Weights of a small segmentation model: 48-pixel images, arch unet.
Rows from block 12 of a small segmentation model, named by matrix and row number. Rows with one number belong to one channel. Each number is 500 + 50 x the weight over its row's rms, rounded and kept within 0 to 999. All counts start at 0. Numbers have three digits each.
After each channel's rows are labels from the 100 images, of 14976, where the channel reaches its highest value: "strongest on" is what is common among them; "place" is the part of the image that holds the peak. Only what is clearly more common there than usual is listed. The data: rendered made-up planets. In brackets: how many of the 100.
# convs1: first pointwise conv (model.decb.0.2.convs.1.weight, 128x128x1x1), inputs 64-127
# convs3: second pointwise conv (model.decb.0.2.convs.3.weight, 128x128x1x1, transposed), outputs 64-127

convs1.51:495468484404428456508450485409544545504392477520541448498549551421502518431446463402556506529521463536588484499511469450403485471431446558412582510476448550492544550486468462582571505562495560
convs3.51:509521464570427503521466520465563569484482463506542600527480584532364427513439493531497543478544483411472505500558482420510462478510618424488482499570494430448511520559461498427492546590365511
strongest on: glowing rim (73); cracked ice world (32)
place: centre (97)

convs1.98:575417483518577544528521632465529400657516570519568442498455505581418475510431508507465522542508499490520477526515527425501551498447491475509449444482538534483519534498522429554506549472483406
convs3.98:516516527521462592485504523433541488519403523603486459610481494504437398497475495515510419465491435508533466436558544463382535427428429551348546524489493500404433518454514473465593428480484455
strongest on: moons: zero (53)
place: centre (99)

convs1.95:570440622499556460502492587522504541409561486522399515502479494509509608556520512441490469412527505470429492387482477476451539411546516587540491526472474525448484488476566476537491533495501464
convs3.95:442546473481429472523535459581500499538549513514438583498476476493469458512552577540466386595573468508512462539502463470474522485449473499513497477404515552444474472546563551476522482478528647
strongest on: full (69)
place: bottom centre (100)

convs1.17:537587455507523497629567467541493454484510499527536530470544578497582440471428473493457484462581509537535498546386487523488504565458573513516467509496434547524432473420546565457530466489484536
convs3.17:472469559490493533578520481452426542539466426526537528434570505528487490534556531463481537472422502568498586592423459486448560431551468545446447510473427564605391490516541492462462528480467544
strongest on: cloud-covered world (33)
place: bottom centre (87)

convs1.70:563509426608455521547473532540547497563500521488482471430502442539570540436471545523552575465556464543564542526560468494478462467433536466543510542441615538502533527430431506560481400542521477
convs3.70:486456573552580519472540578491474468524547482498538413477525408473492481531560464489478530536493530441487573500434437457461533513529494508407496567514417535529580389438509534476480506516502541
strongest on: cloud-covered world (36)
place: centre (100)

convs1.126:394466523378449585524533594522483510470438548507444516533455449562512445427468530531509529509475540398500583488540468518502518449459561492477510494515525524414497442429468418556595494575456522
convs3.126:532427531509448437502510471550540490484530526380594466440551513485511487534533485557564524422508377513505493529471498634505499604520497533541473462482482518423454574453456434451570495493465581
strongest on: full (71); cloud-covered world (36)
place: centre (100)

convs1.115:523507557458502390464491449411531357451531418517530489548438536539535585438493518453624530436519493392513525517503514569520448528507625516521401488501522475514408469503499465400398458540462595
convs3.115:473546502439516555445546476439470551532564456510425555540492494514524500479486584464540571491542522515538461572482575471408466522460448485578517540526465478563475441480448368596524530513512616
strongest on: cracked ice world (35)
place: centre (100)

convs1.16:443585473544477382530379460492526533603532411534539463521546511516502477509565512437563528464479489469451439439482422520451475493557507489509518556407485485434519424473537547490603446458495461
convs3.16:540508466422465561496521506533543570594531540536472413567558567480576459530409531468506503377571511456518589538521482515447544514517527556442515452549455506517529479427523523501495415610513534
strongest on: cloud-covered world (37)
place: centre (60); middle right (40)

convs1.20:493482468466443487542529534508501433414507500581457520516557484517503477503519413445464592473453587382535459524531576553501476537494502468511389478476487482525588468542550443458554532513557462
convs3.20:495537463513520431536480412553481445579600511490511479458493437494491440548476453503484580442495524586456539488439525506489587556439473553508513436508440473515547495523523530559503602461506456
strongest on: rings (73)
place: middle right (73); centre (27)

convs1.105:500450494476431489577531538496448443420401444457568535505525438580598457512565446503466600547573473520499571435516556563437498528474498503571460438423567509510477579556452450517529474457477443
convs3.105:515493513456469497515447445482495462491491608558406535472503422446563458526492571467481498448514502563551456457528393487511524566548446471477540458405549486489474413543559521526531512403489424
strongest on: banded gas giant (32)
place: middle left (73)

convs1.24:543551427495497460498455478477534508545544521555518539534534394535525513533540557475393528572488596532528405558446486542465517522495487481541519432439465613501562428506507458524442599519442419
convs3.24:514481405404458483459456468587516434492572473580416504481541452472537491440474515575582565526488585525474393523514606443530492506483481530548480506515655521539487513462442485417485515528541493
strongest on: cloud-covered world (35)
place: top centre (99)

convs1.38:462550500490520552541515627512519456427511498537475458492489478517589510519451510565488456540534533536508469536474567538390506501448481566499511499405555554516425522486403504492547625461492495
convs3.38:438437591517484516548516455500520519501511553533487454453486400440621548557509535556570578542601548519464525574534473557583518484457468510476499493525561512582474467532506502471528521568519442
strongest on: moons: zero (74); cloud-covered world (38)
place: centre (57); top centre (30)

convs1.14:500521519484514425626551637452420473533548513519523622546424580474524482549453488535533587516484565432554471449494551547431520502453436520531443516455508473524568493497477387552489572477496499
convs3.14:517552564561531522471470453537537525626538437478583453579458443457496611427570570585450622463477468430550503574485565448529529518470464504539463456562535483488552452523544425515502623517485504
strongest on: half lit (60); cloud-covered world (35)
place: centre (94)

convs1.60:400554503582530521444494541556433569599470468475513521504454509498517480532479604480551497532500527474538527489465450434410425454443507637488425447463508515538521542486452542569620503412476475
convs3.60:501513535564576607495392487472474525525568450535511504420532509410437603480587460510492512492520502577485509498419429561543547477531409508529433475452437542556440441541456601539379537477544414
strongest on: cloud-covered world (36)
place: bottom centre (55); middle right (45)

convs1.69:500528498561513569489536487502536480507546437474484595501504481468440467518484467501465542523479567540474538472498488440500410390479501477423500433572377516425511492477470496475465532549454477
convs3.69:524441493594525553577509453544497488581438539462481501472565438488507478494537535487526478504458573506506482492582490478467404455569412561461517504519507432457501536496556486376524562581423498
strongest on: rings (100)
place: middle right (93)

convs1.116:504467456571473465466382537457481493524551421462471430445554521642585507527551580509475507503544493451524491563479487547461534462530545492480483468452555477447487410496438449497522607549453523
convs3.116:518446509596436466480501517431503542521488439522523455490425515526549469518498512523541419524481414481452465538549511481505410430516447671528493379458475554531566410464601505500459516390513531
strongest on: full (68)
place: middle left (97)

convs1.75:557480381535550460506571457476353512438565528452451524452539536438553466585444428500430509549513634512478530454472459585431501566488508557462517549465436529496525610517435527503500556578435497
convs3.75:552528468455451541475457570402431481463548521505485523504531523490444514614522413554605547494495516421586430465552582470510549512498526570487560482586518469549444480485436475463493487485468515
strongest on: cloud-covered world (39)
place: middle left (97)

convs1.72:495577523513477530511603493440521532439516589511464426447422351406485505462443519557501485440554559465485418487437566510502492479524453502510507522488468421480524525455607474481541564550491441
convs3.72:493471463585561538398477488517489471534416501466575558502513494532527495445517441534437434535424511484487530582456579606548599569426472537530555500492378496542535396555462528542515506442618496
strongest on: moons: zero (58); cloud-covered world (46)
place: centre (88)

convs1.46:537460447459560524473487624467440511590491452537476541442523566465396567563428535517531526577496455518512448461471545470512499509527462499637549459473562521494548501490479506596631454597501551
convs3.46:450511472397516533499581597501502585590521406432482423510525407448553454546516482526486456499445496424467434586490497477507497465565557458457492516466434547496528626493472497493424412491554494
strongest on: moons: zero (57); half lit (51)
place: centre (100)

convs1.53:500586462546504533510544573446574452530495597477504515501560520465556469526503456492516522501489449566484475557476426529532440437482436437510481461489518509396453550448463485580526554522430444
convs3.53:499570514583428469431508466538522433623514478482545526465489478532529477451537568448496494454555569520559555496511427564592502524549537529457606592575538532604410421413484460524492512424438431
strongest on: crescent (54); cracked ice world (35); cloud-covered world (34)
place: bottom centre (100)

convs1.100:457454442456457522439400455508540504448489575529518490506578510525519529449453515431426524445538500469481493481506534565510386499611480526573468511512458420452465533493523520440524466507549528
convs3.100:504564555450528509416438466494588519513502573417454451481553501432521523460515495633464568562512498534485472499516523501483512546435604481486546540485384480548518504463464501488517511488555562
strongest on: crescent (61)
place: middle left (100)

convs1.22:476451419468564473499451529421449429523520446483496467466418549437543509529451520570508460417473525449508600564490554589545580469559563526516525504502487384471587456494495471518561415493539470
convs3.22:450531456497470529489480545342515506510466529450542546535589505472605531467454511472515433518480511486593516461510500496493505398581526466521563464512475458466465421420512508465554486573438410
strongest on: cracked ice world (36); cloud-covered world (35)
place: centre (100)

convs1.21:420477532403567568438506418425449541563491550541483503452473451441478504480511522646574547514517483478541569560456571568493491517492428575634502496501481535556531496540582504452470545400479535
convs3.21:532536526466386530462531412549508524616459437488502517497462449529489564464646494513462550491530491526463522451533571484520557466516501460467481544591557467598564553490544550549588481498498503
strongest on: moons: two (50)
place: middle right (84)

convs1.113:495538408475395475516501526484533530530616466579436520408548529492399563534590534519440484539508513522548529517503444547626457521467543498497614543468559551482440506445444468479391525519533511
convs3.113:538435462555488584475534537498533468461454541570485532483552494512533506337439519569470533525443385484509522515428508484563483491619533513509549450530550549518443540474466504477474530516500391
strongest on: crescent (51)
place: bottom centre (94)

convs1.45:510429520516352544462420451528438457480427470526517491489521557494559423460551518466519507530469534535530525451546558483489518463428507491476662429444482535605421496480499450400463602434488538
convs3.45:499466489526451384539435547423501476466523544467542496532535453462471444469558534432501479507432465509533555613532432549540488476484461481562397476504497551504595495552462495484513434523537527
strongest on: moons: zero (68)
place: middle left (100)

convs1.101:450539571533526577486470540580493503434450553482567419481546505407478504555519462475570551478479524563525568530520466544393564511467538485505523481500533530549500526519391450563465491471514484
convs3.101:429470535418406463502556542601514474478534533474507486553492579420447524534458460613494566546515507462437555498455462468519456544478496587499510545577478479513534448463497482542469454410545540
strongest on: rings (99)
place: centre (91)

convs1.111:497616583526462485594564482419565563451546568488513330518548461517472523472491489497507569515481534445521581478462507463477474460437540549485474536459489528601434462536467423588502526494625568
convs3.111:569515531496437480403471558538520523482475453470533475498470539525473476490549477513533527370503530449420555509543538474430484579566449495368533512635574537555548481507500558555437576509469548
strongest on: cloud-covered world (37)
place: top centre (100)

convs1.112:408614437548394498459588457456501521534560475490458559500484454437573542516483479493534437555571581538408549478414356538535492538491518556538469469511515521394390520385490497478488545538411523
convs3.112:467543477517535483554556485568475528490528494430544491480476435558460570545423458451478446473510446608528511530469648434443538543506465521514564492494458448441523537407441492456498541476586504
strongest on: gibbous (68)
place: bottom centre (100)

convs1.107:398487490413480579448428458451494346466449534553578624519529492510470513490517551555548398565488524511464465502447497548474511510503546483592509482569541560477532506439362582465504544487467437
convs3.107:401503451411537547444503441511467593526473538503503465527547467444517498495426467502440481487573588516486480520477426587557533451441483488470424427495380474493537493448584491497531454520505363
strongest on: full (56); cloud-covered world (39)
place: centre (97)

convs1.9:502501384536542543553517492441473520607514353477497573482526543476428459399459508610409559468450508465500472441500520493446487485513545521536472543504430515474474527505511528432420457493565431
convs3.9:464508474412481586448500465593516393411407530572527463446511545532500529509497423583537551506548464516425520458519542566445498513450458504561536544490508540578490572583447447487468540431449518
strongest on: moons: one (50)
place: middle left (95)